Rows from block 4 of the audio encoder, named by matrix and row number. Each number is 500 + 50 x the weight over its row's rms, rounded and kept within 0 to 999. All counts start at 0. Numbers have three digits each.
# conv: width-5 conv (encoder.blocks.4.conv.weight, 144x144x5), inputs 116-143, a 5 kernel for each
conv.74:604551558507489474534502521517511488486463480441509606526454459491437451503535469447447408439498528497460622451483472479466474491501527469550497474430502497454491530558503476423432669661545504456522532481477520465543496461418442451488575608464472561488540565463523433422408428484584640516523486490462520508512499491520490537559546522469476486479528461461439405396457516585607490462484495554590506453485490475439463514493
conv.75:428456475532511523482458412458461493528508500531570488497534487535387496492463445501544469487518440498579537436497545500439412442491467569657479452480477452512502491626438522575527412445420447525471485555517504618633417482525499465503516542471513552446434656424486531476507490508557585527499519493501422477454557535501477512430443473517638500474608566469554497503520576570567543447507506481479459455497541425553466466480
conv.76:605505506522510601503467475497594518469437434494490524489537458462509508534526515517509497537467507494499417488480488504582613501401386452422468546566540551503460436532548531503481558505422359337631570432416423509519532493503494513513556486427549485508478514486497486547524501482516504477557542598512463491482531502534520552518459478501438479523449485547533516559507498525489448461461544487492489480460476392491566605456
conv.77:510557577524490445404488491405517484477466411504551528473465485466502474481568582562559519498591537493518481500483540626494501463508548459492539492493453472430506522470512432469485474433400424495499480467424381508511541423457447489461447461444545577588613455558411477492518508495486452498537483548536478486477472474567519481479466446475482595574534554529424496498521492454434477533487516490493432527599624560537543453504
conv.78:556500466450486478504517493464478486518492499529579488517520533505482518538579482553495501622614434477519510486547563528515542646489455558513436534554486499578531421506450517548485544589486427475469467498487440596587453514509501471488484454492575622412421494482493579569515494504473460464477474458455492456436472508453558642492416482475549506478557473493545479497474472469446556443509559527490488522486467512464465432465
conv.79:513533519488453479504545496499564522496485478433454515543437449524651531446544608515473453494454597587464490493468479480521508449443477528471595543464506496469456534501570543484467439451534604583545554545430445459427637543437549543460476448488449435561650455541450454407566526492499498487523498478526554552496473449477514495565695570537530500531472523520445442501479453455465457577508433355523480512519581529507416480438
conv.80:468495520516520531483417429434549518516486463462489480493510531492492489543418455471464532514511490479519566541576465491469532451496483529510492477489561568459520485588598543478487537501522538509542553532530464521509471469472466431439510538373506429455469474523533480554491484495514519564610538515438596543558564502484465486495528605627533481414586435528457508405435459514495468497496549534644549591529443549511533555517
conv.81:481450461516510494456503486469498445467491464485488508472450473448540454497414530481459520430472541434441464508419477583514478471537479570483608531476520429468505452498491424521566429456465464451529488515550557479419544442445536614618599564460463440520486376642508475587608617632561529547520467500503525523536517523463475421522476462443457519459414573561451521616613610598553502578512509568506459458496488545520609535503
conv.82:575588663596506555491460470458588523470448438497521549528460587565546494435557497610579566556572582563469487465456481556472424445472519503489495498431513497457499556552475491423469446473509520518593505450380362587570513497437505491534480471446459489505625573468565428446482492527524498504497473425458478536516495478490401423454551533539544503514479557556492474444503526497480480445532430437462485499545595458545470455440
conv.83:390385437437413458583565485447433488480469431457520532542536515618548585509459420436449466387408461515485608495483546553522450472465454448567564549490527473484486483607482518479463474454508550578491549523495497392561541520470547550555497483603409471492556653496489455521502524521480462564512538529522600525536524515550455453482532458407455478447536594495507469519529515485473595564598534492516496456509527576565527509495
conv.84:561537494465412481445504585574415406404465540470457477454431514450474534542578600560578485470503489455484572571486475518515470484523482467475483433409518482504518551497544521497526601567458442408458427418517575462474483442458489481526571520584586576577500475540513480428473478499527506531528498528457476492458449406579571589543510480453414483510432520485431452444444482499487496485477497474592452499460492513525546511457
conv.85:472488496510488537609628526471526496522550539444497576587482535511540438450519514525470476507479526555467526485450420479577505469440481487533589557469529450434454500544549508415434495483483457484503508512478513530548625526423506543509482481504527432438517602585490379457489490505493516478458422458470460495512565584548544525450460464437454508584580626590475408517530546560512522571519455450519482466473497511542472453406
conv.86:428505550508470511556502468565492489492504524419491567479478455626554390413528465449449507448513582522440469478512497496467447450543577503576605435418471481485524619500493502504534443504577560506507496470460507481603575447478557534430466554440446490601566495487446460585502508458474490516500477539496502487431443488461394428586633519535555543538477548412423561462451472473492473499386391530427464571548557487519502474534
conv.87:469509523498484533503453434509490445429415457481558517501513489487477475507485475520533439463549490510573579509525554568457440484513455585606506427482507504533576559583496467528564440501490468508525523518512530566612495473571422433448488429377429541514488602534499591446464471492491435556523514466539559505458469436464407476480452482535609592561537472480569551516497455423474538480446521471551506516520524411441448460426
conv.88:531516486451427590601503483479568633592561482511527505477463587539541530464421414517434469501489440485433477503536518576518581541551552479485474512491484530499551570456499559515594427438474517473578621541534492520519472537488518517516464499441440485422534491457508433556492532523478516431451495571613431485546527550459461453512506495504466473510439417438447491492513492496547491491509483575462521529541544470467467443513
conv.89:561569580514488493432501524448483424469538469578563483465478588504422508405516547538462488557620516455453493479484537607472415457543538540537427434408496452476582558575458481518573434482470503462459394460496489575565477495454480492527505512381468588488455595475524493455487489523546503493449504510549539507463486520386478604474480485450548562549516579516499470544520518540526565491494447485495465458559550415474495488463
conv.90:512519510486513509518519460535538541581500460460479497431524481523468424563457529402541507434473464440524435474453507465502493519549477454512467456522513431520496410470474434591544480439492498537518514526489458437459515447591573528474596635463435445504522526478445623580578509513574591459432520495495569517445525593442470454461453464462538507427450541429506641557511557559568559521456550550479479524512497534515419548670
conv.91:489495511555562472479599607536523498527554573374375514564531423433504524530473564581546616422434501520537500505461421458577562505519521437453512528513546488461520488523534459434495561512515485504541554535585596405427502575504472501494488454442425412463523404449497437481490475452438429531550491460428557494502490467505501475491535534492410494512465554521414535483488496508481442494525528517551482465410436516537506467431
conv.92:477514491506485408400493566568513509549590497454451455492536462400526582534437470523521488494452402512520483540441443525549518514557502477447486497538564509452549464472443428501561495483475442502522471543590553487422490528564454525587518432443510446477529408526477534549536552588519401473490480462488483529596524468462532509505519458455406509461423451542552526511534516458392467512570559519498437449472462482491589477408
conv.93:534581634572486578553497524502489493509529578564595483425502544525382446483490446534606491497589510438517555535452459574461438470540500584540441489468496460429510519572515488524489452468444384423503499457494499641623467483510475447506500486527469522574469626481431499365499459498481439473520536525504461506544534484487468497491437518488457497593609460476515445535523523479491520426482489351537494505519661465483548515499
conv.94:444477490518467453450524469465439485469486471475382416474539411376442536495405506494525457481496431527490568554487507455548432498466441439425498520506630524557539441526523528482474489556478487489488447545498515509425494482503399477528514560536546542470482448511456504477387453491505517635486508514472508570492498496468500510487520563536486478445456552440565533433474519488476433482546536550590601534568474521559498537528
conv.95:488537551589616452512496500515460461480462495473447559564522411513560448584521540490589568420465685483591455505527487570452452417517419414482556439613458518493586479499539505498601477456559502519460491447415453416488644460629510466464515457489482482669460457505448588603479462446468489501491502562465529521483499477510505466611475504521493559475534503536481588528522478452443466569436514469489506505546511459433464434461
conv.96:484521579560529548551484419436534544556543521529502456432425547493435408444517426465488552519532511463479457497468478500510487504580600541564514481472451490492532540426466451458477560574597587576534559597566534526514464419443437408397439467498513474511469501395410461550449420436444447464486534513467552529568552513514533525516536482505530563549525425433398470446458422438466516421413454501485497495528530534469495459508
conv.97:424485536586690560532481487461447457448472431446500548541633488468462529555446521520493610420466488552548489459429484520432411455455470504490516540540456462505559501516494472495569506516508504520506483425460421518466495512517424472471491547532480500487508419503529530688430460481481496506515528542574409478513542592616544461478459471512493533467499533482542579458476518553543438493492541636428525519552461452509493470587
conv.98:448435443464458466525531566482422464504482481477458541580494481478598552473504485510451442499476564524450418436519478536476512471494504492472552548471423519471495507430431500479542533457501524528426506514522517474471591543453480580633521494445524439471477452517609464523508519585528480470472470525545429443490524541509586479494531400471430481511483481663476435468485525508520495561588488546414467484488526490528621588500
conv.99:465474489511544391439581587518473443492538545374463470484504418443490489512481516500499479446479455486462573530481558492502454507489461468513531490520540467508501406528461422546412482549468462495467431467545514462498515496529444530487484528487478592511401548562455520429471536514471532609550506464490571548534505558433456497484418543453454484445461505521441449525548532555599472510505526513551499469495466469512564489543
conv.100:606581549480455522415489514547503471469477478493501487486481503459477470471521442441445402490513470497514641592514583412563573591516476453494541465509582487548489423602547507583411561592537491454511486482482515519501437472483439474500499519450485567545473478487389502428457472481445490517541521455423514565510455497529528552551495607514486448393464473488491541463449459455463420458448538475665615555468422479552520469549
conv.101:514540562538544569471483492488520456417440480510505522545531466457502480481492552425483432431464518495480528637527466445592499466483555421445522499474555523378406470522630516427456468462466462463555512447492519441433440454460510539513543553637429426471527508569481489450527544544524572502531627532539455501586587580633482373428435526543439474516507471471429343520486525568589431520515534464516522471420483496461485454481
conv.102:462492498462443433485492533493465525613623585510533525493503473440409512459496421505443457477479475503507462446469474591496463493560584543504476544481483491554631587442434494511655443413478532538427468576602588442465423518420504444501484503498489421374492458411524481565509482494500496460461475551631553512524540542424476497421526489486472532542412404495463489539493505521528481407489449462462499473595497483448445483395
conv.103:462496534552555564525475490501571526467487518444585590491512492660484431454589502492476481441579570489475419476538517516529514486482550541601531454434433443471446490478516461450486420486516539525515469397426476522661549507493571501425438519439421570469529536556459535555596558486474532471432461495563486469470461490466439578619534462482479472441510539489493455540535498491560621549487466484462481494495487478531505495537
conv.104:499543583574572425478521522492520527574560537406502603584507391505582492469507502564571625446547579538534478412406389454508464465531502429577550515475504482464527493513470433470493446505518571600508502524575504396523518523467475483487498475444422471487484555482477471584476477501479456479481414452438511569569561577447388421470498475397458528523467534508463541519545558539544530559567503487448425424441515454515501441412
conv.105:498501453425410428439576572524516486484450457505465475576559442402606627453467554573488527514477479515508452430450491523502492488531475544433542568458498507485500378431427491445463457437436432465478468526501476476400537555464505620608460485468529477489482387542521396525566589561452414492533510505481603610566470468482513462445486487504483514436408561618479551595579535444421492607674503512502483531532410494547576469491
conv.106:433470459445456474478477576656471483486562559470494509549580545496449418488440454480486613478442460456454483440455443513432444448530552471476470521559471478493504514459469481462584503500479515483492508502503558475444406479551544543505493544429533474483558461442471485791618596550508477451471427488543479485483555596481489476440522504529520501524530491601521555545548519513469456469493481697483435454526506549531505508468
conv.107:513522523536549538457578597551590562573625583493465507565561490442527511498475504507502549488497514555536550574468449500587566519561600526469553531520583521472537463520523468471495476560529576562560487534557526470433544524525356404412388389574527512537486457567542508549377391418419372470489450415424509544526479488517523502495493626536469519458385467525477453384409429434435479531513503515602576479498508431456460430391
conv.108:425444443412417522613547554554484492566572579482540449440429583549506450510578503508441443493492490455406512520476480517525540554567608527511467458481506491503533599449452475518544472469470411392513551575629624467521441504527635564503484444509521525470485542460513470481557529498467487443521489532580493495491415449484519476518428509522531507579589418534485520562479434439437598539514471549547549508480581537474529495467
conv.109:489528490503557451516448480441551541525532542431479496530565493519429595405562515517482541493521497477510392494573502470510534530535523518527436562469454505481425484470528578516536502470491543532515516506538501501511433489409509399467504527423511452424486477480607420571529465460558538464492544588477519461510643600466444526403482458526538436416546474498503440500456489561584526468536514604458481519536479482400503645501
conv.110:544585551547590522546540598502572559580551533474442522542547477490536497545495569585515481516535484462504455531513471533539592513510550460421490556532492559494534497479532553537528584531515510472539544555555522523460528546552438474487437471479584461486437429546562502506431437459439480535498466493480526456510424408454554488495455524548502545581387385547476467456449447454447443487496506460528505501519574456437519444467
conv.111:486516505565609477481482583615423476468460544540506496504568515515506591616452492588619615536489497530654479475510516439428488490476445476472421469537480507485440386443480521535462436454531499535467507523508581513533522573641513506546560514495535520550517487514541635577507514522484482441461464470496464522515498473481490484564539466479475432415516469527578616545545548513526475465483568470464449425416394440537514443444
conv.112:518446504483440569508450496443522488475492501551609513426440624576487464451549502497558511504621540492520510524478497474502469519464447524561469437444499498452540508506535435456499522647633512488502491459546512514587494472510484494482473495491385650535491467568452427471501495498507509503511465424539495520517558558477435603651520531460441428487422462531568535473536511543591585562436427492549526486475441418467562496487
conv.113:489510526503487489560437400438465457418420411465423500486517506522469433571474420454524560480482445428528569575531417427509515444460481482485517521607533546442394500550560545482479518506517478419514523481477454549541470442523494479535556563489521380419494494417478512599452471523581559494514542570510495485592644545574551475427467504505431388457492388403411537445490598609608477458438574591546554552454451521500562576479
conv.114:475451454549573497502477436386506517472435399431436433486500479480517596514447442504546554437449469518549586497499500568541484442444458524515480563508465481496525499585440494469484561451423463538512490512453428501465468558517448493565573616535506505506578466401494475515443485534603652736575548568525617596523492508514542511456516509493563527508532482487434488466498555559533481444517475460559511463468512525528518513551
conv.115:503521530511459582550529465514493523511535580412548584432457462623506398459551547465549468406583548451433503503499512485570473510492546467617596494558530453464498563536531467458499490474473462367525500474511547481639584461448534543489478435524431532464482496698469485441497498470451445488411460467456527479514588539602454497546491490483495532514504712467589494474493493474516596563452477470497460445458438459479462568456
conv.116:463459506550518472472519581485491516566620549486507623540470433512472472469455465486482427446487576537498571531442446545529493450492548456511552519465508434423493605607558470441543489483474425380473473534541502471440528518475475521535509433489440379499537537545527428379531531534525489636552516446593592600505462452483495480499531518461451552642408531528530460533493525507471502536544446462521517441538574523563554533481
conv.117:513530461467469468445568540546513507536546491503407427426417474428514495520497604476464392520488489465446442485513546464489495556503548544501515522555514470617506496472486521590536504494482485480453442544541514521449520498460462507493556539413524512456465405546491544350458487469525561484485568562544473493463571559518526562467426515480517517461386582532565423521489514529578445490471517467452475492545466440479474649606
conv.118:471474476490461433434494490498524467473474503452476477524472479468462467473501436504476484471485424457455632586569451463566512481558457470493493519540569519442498421560549474441450521488476473458490453445477506516509416461449463490517525538579551449486416551458475460512442453500504483568625554584498448496500540566565506469454445665571488446407570513521430500412506575564513502506498548556650557549483471484585552500500
conv.119:563503505486447440429422426431468438428407377438436515474500401472383447453594558489467473479473560498435517475554561564538523493517469426470425495469538594575547566609520533540543602463446483420518429424403373391412472454468518469466430457461527557546608465393481496513559510453445442572548511566505555551454470419518564535501550545551554522549506472483562484529517475473481497496513487496601570535598583485481441555531
conv.120:441444477465459534557525495445506492501488491500597619515432584661583473449490453489455463446555567482386543512463418451542494461563536521601506484421496441391472479570519443434451498548580530481555519527556538485627510458395486490505492590482459479538530597522512384473391401475514525556524487470473506504506490555429461474490463490438460482537548496521438446481481529564537637606507439513508454412428517509575575478505